From a checkpoint of a small image classifier.
Training: muon at rate 0.012, 6700 steps, batches of 384, held-out accuracy 99%.
Data: trained on simulated grey scan slices of phantoms with and without marks, 61250 training examples, 42.0 epochs.
Rows from block 5 of a small image classifier, named by matrix and row number. Rows with one number belong to one channel. Each number is 500 + 40 x the weight over its row's rms, rounded and kept within 0 to 999. All counts start at 0. Numbers have three digits each.
Before each channel's rows are labels from the 100 images, of 14848, where the channel reaches its highest value: "strongest on" is what is common among them. Only what is clearly more common there than usual is listed. The data: simulated grey scan slices of phantoms with and without marks. In brackets: how many of the 100, against the usual share in percent.
# conv1: bottleneck pointwise conv (model.blocks.5.conv1.weight, 96x168x1x1), inputs 0-167
# conv2: growth 3x3 conv (model.blocks.5.conv2.weight, 24x96x3x3, transposed), outputs 0-23, a 3x3 kernel for each

strongest on: belly (56 vs 25.4); ring (40 vs 17)
conv1.81:502504482503528475549512419493512508416446533537405393448500440543485441513465495537521487580497491526500495541507545433445551536415545474525528546480550489490446546498413463423511495451539495478508462552515496543489537496463446491505540461541574462507464511575522470421494484517459523563517434566486487497548488474478443471522544497566493472474541456521491525514528408491571479504516491502461443530546558479478523501465589487542507532538504507480457480492452450480519453503543436469507530534468489482589
conv2.81:547564611472475502519523569492534456508499503531491478469455458480532470584609502556487444539484474531502532446472527484515486420492443469457479449417491443468492553498468531504465535499512527469476524573499494517482457480477526508448510575519507470495398422470427420445468426492538529524462521530510483481479503543511566579489495492450472476412445482484550560471515552503503498454483493481500488587567510448498490488542525481541484538500531486470460447412420470532528458533551438456537481468471459490553463500556410481492484467494517543515518489481506486469518521448443480501591514452590583506485535543483508518490496487518568513511543497456509534

strongest on: limb (83 vs 24.4)
conv1.35:575466546469472410550485442470493547547469484516475587462551488545523569516490508484547542497561544459458465460477504509469485497458490501485499506445513569530442493441544556448445483486506473512477416492502576520483528454479488524535468523474520530466541563540576471456539551526435533504469515551516466515492486551462445528452537530459488509529556471453461442465570500521391502482501492556458467482504516474429479474511482408549563464488482487482460467529531406510477492484479483492580506413482453506572
conv2.35:485429422484461447503454478459491533467515541455515512527543520531578532560583520457462564501471544510529548484480474496540521472510524423431450397473465446504492499563552470562472479531470476465434461464462431505467541544514460495473469521511523524560502542622493540584552489562514455529509462497499468491529517500537522493487463499466451484547539465494542463515552460498528499583562471515564473466482460524477424485421431505458463534526454540555502479499540456510483446508482501485443522542604552502529475457520546493516530514547500509564522497597503432517529469474514524579518496512451502473506536476569519419554540455470480449500535473521553494

strongest on: belly (100 vs 25.4)
conv1.23:407478502470471464522528492473452455446507462552441504490467462535526541462476507453487503538445522522437473476430453461413511511488469544481438486606528432468501509570501454488470464482513516491487507575454491481531606513502535486506446533459495521498463517469461459579470430477474470547540484472554566515536543517456497503541472567518509481474502553527475366551449474441551486517541493474541478499501496504574482444484435532513518558474487521543570494488491535417555482494498515480506534433513504419543
conv2.23:451526535443486526468449526523527514482483523489505495543522591530528534529563539508479483548535508482515497507435429570472454641564479553477439564546526487516580511525510535482449506460453470470482487486451545518490466527598460456499483478435546577521517539538490524492547469457472458465496510527547556552481498562444451531491443504513455500512487500560561578484489502435468497532484491513474501532482443414425460490491472498520474580459396608453457537434435443428480505448528518475541529489448456498457457514493455479524430506564468481543538518420540533477551507464517494453496511466474524485502558542458493518446500488520523490526519507499503492

strongest on: several spots (92 vs 17.4); chest (87 vs 24.9)
conv1.9:508568470472434537430467427521484532465511572429573495462496528471520390547466448506532503539467528432507448509483580568459482509518494565557478466440509452444488485548473487509483498467531517487526561533479498514543512464449459516487501508516463528522565542565493463556461557500459474519476405419417489516470540501570482497500423493501479493450499433481496435468483461497518512430483452516498527511535509524583475538435481458480485503478490513481507562522485542503404486552588494465488453506496553552493
conv2.9:492495462490503452491531513548594495552592454539532408417423489478439439569520483517473485462468419443448434471515460482527480523479422474539502511489463515475465466480503517557543517544532493451485506462449540542533549537569541470467550487482468500470432409452450457537470522488481493434515485465436422456491503552487560577494522532415527522477509499524526499489478462494463532500514504543562474508521484564529506542441503485442479463484551410485543406499478492459518474527567455517535455493444471431463544481509456521468526575469539546461512498433478498514500495505475470454537494507583523539488509526470512495420487489562523518530517567451434496

strongest on: belly (97 vs 25.4)
conv1.64:438545465558478472527440485491430548507522545454548490504470568503524547431527518469433468510492514525528500549438504481519512506463438534485486442553540457455559552440549477515541440460520535498493428495509444505543478511524546445457426499459569495490561465411488460487554507531528477452455535533450559479477487472502499519458479463510510435464500516514509491528508497540449478507519493448482521420524508449477436530547558538489452446511470479442541490483434512431483493497564584544384479568520523522418
conv2.64:491451460498505530509498528545448427491450426435453474499471508482459511478533580558518470564526466519517478499565555504513533460465470506501446560518516504455480490525571555535535544520488488437410526474464566500483507477531550496475568537432464490475468466447477504488504536513492463421559525494493489476481538550535530505460442454506467446504497511577535573468487504416456494472480468469481517462467523455492602454486542439516554460508438438471468463438460489575554508561514459529424474474488496494472495457481430503526486529549521513541458473409557554503631583462542490499468485480521562494490482507454486459442429457516440485521469538510523545

strongest on: chest (54 vs 24.9)
conv1.20:561522477455463476440508545521582432469502466432519508562455443497501462455493533430517509503454521499453498447463527536484389466452476494465543426471457490524580478471459504488459473457529562516449508453434518433511528479548540458531499506520539483485456477489506478518492493490440525458446448505525525461530529469547500496519493476436484549438481492495492577531520525421585526500487527537390527493533459573495488488481484519482445457513502569534508570475501516609475490412411467515491509481505454465468
conv2.20:594557508551570514445494440582536521551536495570516510542487433527482517510473506551572484532558480556517517589491460498518495463471475597614549643566465580479442500514468509522507456477537494530542524510531509499501468472476457494554409439556489495474491495494547523556494480465475469499499493484459442498506489515566543533529486464514438478464437448453463559470490524510492519491458484464418410478435420459489512459496515507483452414547573482504537470496518482494487491522520514574526505504510511519453528490452546577532554538481539535437487506523505533518477536466478473456508502469506519513498538542541524511563504480473540549500549521527568538

strongest on: limb (65 vs 24.4)
conv1.90:429437504530453542556482472453631471560442494513477516556439494418521485573444532570504517490512517474528459488459456480510483544501424431443459442593481478556515501545481508515515523472481489441503484484426537451508509468522461492555503503526461570481516483488467463553465445543484552457464446475506537533483493509487538522512435508483451409533470500446537535518449544477520501591535587563462529521498515521471461490508541464518507534516470556448489485587472533509534526449531491433492485501502579502492
conv2.90:453476473431469452487525508490516450510526452499505461504455398445515478459535555556486565552508513498501473512564564503518562529538542564471481522479490519470474455508481510498527536549546499509494520490460571463433465498505474515468476501468483472509509490477520497512530540568495505517579526518485482456443525492485536539465460476464450469482489455511560477489578488428489453476489499481538543450482580555509434493508501414447471497517558520517535469460468626563466612516469546493483584524464601524452573525451484520539446445533507419531457492559446540529560578526509496457504502503563496504461471495450516511461491455436525518530521432567577451

strongest on: head (80 vs 25.4)
conv1.61:503543544500516533534576504447470459411459451469495479500443538628480542471509505443551504427500531549521493517541477537446483522487469490516540583564506526486485560503467557523541529519482513503541524515551412506438494533535475497490463508496466593518530523544493498570443483473542476530441576462480562469504541499479535501510511507416460527489523567466452499444414487500506457385488500440526506529564462480481497508462549541483445492434435488447494473414479532494504542493524480490476543486550441488521
conv2.61:541533598560556572538464438545450479468454468483453458481498553489492586489498504480485441489471450529482452529560485518532543487483495474466407507482466487464470463468498504471498485463510484504489518511479529536510454471465488472462453503563504516540556555548492503506541499518544511459555558516517511502507491502529520522566563572533510499489467454511468488526480491593516487521520483521506479507530515460483554455502534469484478524493490501515500472520507598638587513581522464481448577636556572547504519543576417430525449408434561473432537517471555529463474466471482457457506514491481489450476462528485475490496517523489417468527484480531561541

strongest on: crack in bone (47 vs 16.1)
conv1.49:562521553465484547427460505496506489510562475453493466529516442451460388486502473524592456577495450499506514444476491484487536511490500495504527461490445524489526477498489522513533487479458492488530473479457528457418551482434489526457537535474483540498609458497561466530507522483501487514511532562541586518531547514534447476551522554521452459495510445512489536490436510471471476616584439587460478468613491530583482513491498500523471483450486488434500537445550495510466484563462571518506517485467506574503
conv2.49:525482466534529485469459432527549511567567541549610517570515506564500533511562544509503448521479433517521459517491495511531509511485459415497462506515430577521441589539478505475465473484461434408446513429475532522494504456508469443515466443528564550460612538455584565488481481467465494443431461470497465437554507506529502512491474453523545461552550488509489498511485522525517535538522499434456466446432478480471504452449506495494515395468555454541583470515555453515435489533460487531503577569548530481465546529515458516503483551479496524468485531531470536501489533511535454475519486493515511482516437477503454532514480589468437492504490503542459453

strongest on: head (78 vs 25.4)
conv1.91:530538524501487533517498542488468511471528477464577479422548479499482501437497486468520536513492464452535471408541453502518427522518511526479528502599562515510468528494491484615466557467551445453451469475477509463537488428539510503485488527536514423502473465491463513442511509553501562480448492538495491494540514516522485495459444447546429624565475488522511456565501459467559486457520508449465490451501444508524597515479529593437482547484463497405504474497509461524455536504496512519408501464575531522480
conv2.91:589571518454498482443546509545514498507478477502493482502466498479515488483500510504518491470525543501531533498517583453484593448465535522480490520473434519493477524513516520525503505443464520537576460485543477465518495534550485498512492451467548516514537522564511504554455434424485483483478551606487510454475498475505493455508538573508541554468542549420414399537489479567542504495549557490554608447478580504505530529513488601542489512505452529509475524468515451479558493474503504468419485426471536524533610598545581524480509479499434443525471535563447489542416492498457466495526509502494514505486445462502483467525459454503548573486488505531465438

strongest on: head (97 vs 25.4)
conv1.42:531553494468438486568489449496468498517484420623497475442536479439573575509512560508548407511476591548502486502507523507532474488555506535499416447518579440469492500515438494480538474483531465417476491488552504412519457555494470503550500454503435550510472520453523481456513546509502557551522433433498460484494414507475524533506551536454521464543486459513495507475485535481533424492468501503469466412533443500521498476506497555449479475488453496482505497430497491501557547481456547433510502427515459504477
conv2.42:503583514493541515462452471469485458469480481466473451541556475551505542527438463500511485498458484493461486442495506402504555410497534444478441464495459456454461566562528458455474465418438509475503468464479474466503404482524434513482466493535458498542538544580563527554511498479492492477463489524548475448498483483433496517474528567472473554473513564515472485574550499551578511607503516529498540469515530484495429502493436521515464477496508517474517526457499513487491497465482537490477571512471547554501491543572525542497475516477450442477562520534508482459453481461567587514534600512523545510526450475517479420502473437418480579463453470498453411

strongest on: chest (74 vs 24.9); several spots (56 vs 17.4)
conv1.21:522462476484472487466510460411531496466491510495446540504532463483520594485479532481462536439416518537484457435508477484499509464491504475444432542509486463615472507483460502552476499483560512436520529497488475555411475514511609553509494510487537434522478421447473528466563483437442495541495487516498448556542595448501487519492478462548529532512487487487473501525498514456412459583477550505500463451510494435505488471527536527512547499528457460452559561490541531474528473454433578468520560545468423489507
conv2.21:445513483488507491526484503612561526586557544466520471443472528475572462533551515560491514526511505450521426495489486472465528472480544511527461427499444483485430525453473449438399409488481463459569425493478534489469596504489497449495482472482466493461473480443490474358496495522461497521464522523512479522484473437419432498485527489525470475538491473518561526492526558468454456572532484545549484475493456465509481522500452491468411426517601450518513473457488498492440516539460521466507521463464466516539441562473492511468482507574505516601461471513501518498494562534456522511480476520530500516441522541479512500471493406476555515461490529463457462

strongest on: head (85 vs 25.4)
conv1.62:500472480524532492527544456565523527513454512495416524512476527532518463478564426515537466488513600457561538514482484508446525523505481526499547474459476434518463550425448501439482531464474516555508471510453474391490425481474506498468505558512480562493534512478589449488583461479432487445512483433607514496458500475453489491485461496575496552517425533499557562471468462494457516482573488421493572469488473467507505513572513451511455542482487511503472468505416500473508534502482482563444542499554459522438
conv2.62:550533541554549536545467492458543558456497508526547548532567566498487513446398510466500546447513507499521547538528515526522544506509511472454454471493466456498500489466473494470467456517482475504443488481478492487486535489475487501511470477559483520543515534550487542548543480497527489493524479540489495490484509487526489497550536542601592570587578516445432392526486464597588572504492435508518458518490513469446461427465464412479490469502513495516531511548578536520555474515486452500492521562554489495513560554525548415471568488469606537476519536543465516584403455521495507483537515503538512502448498512460519546496514538527466442463418455454487491

strongest on: limb (100 vs 24.4)
conv1.4:506451502436501528555550440477535569556473439462516504503472504528447517510528477452467420466548526422455490465480403469467450522556547516559536466495473483488441486492580466479468485465470452467482490498550463473520432452492486444550487499530470529421503472444481502469517508464546466474570506501499494496544545491504528581493498515518520514518506546613498526447486454478482525412594456515557581552500480445481479500528594386493505550469477514435527469524475482476507554446502558532539484490486498505510
conv2.4:462480463597536563591550518457554558487530554547521508585547470509507476444410444465459542447464487475476459511536527524558497482500481472441480466468465435477503493514475495480488477463477534533575495518541483464493475488449522516478521507525499499492479482492508510532503537574643569559635543481468473479465508481534533492554568497535517503516451450466488402473536490486550539483474504501473494527488553523580573497519473478447451553548509460486443451520464544519397543483457470491516500511463507501523503520477479449571441442523555483455487454506562497490483532541482479506507478436508499493470564559459477490483456434557518538554493488463446445

strongest on: head (83 vs 25.4)
conv1.54:420548550550495590505447517479627562488529539472388513481554457493496506451431482526513476484441495397532466488451472539478491419506503537515535420528490537493523580431598492495462533555562432473487518520503572511538508460465448489515515578486517494498488491515499493456482482505446458586494541525621517459458482469559460504484506529468443470486473498512499507541473490511525541476483497533472519536471577559508513463492469492493487474500441468466468502484435522541490484498497502562497533543523448502507
conv2.54:473493518465485487534531455474526575467506580477552556541547575509508497440445411446522491471471493483492530414416494421434491409501539500501505466479470504498481532531463491480429450477449569541526524501528491512505584501455515460481529519521582553498569548531526534479404425458431480508441476540514582516491506481463476477524572593533565545501520492507438460553524458555568528543540532526545520520523519499515497527483500503471528529519485510491508454460513499484499455445514452489516527508530544506552503476498461438379472443430481460465546551582503519537496467497532516444491496499480504502506470468525501463522484499423474457427462487448438443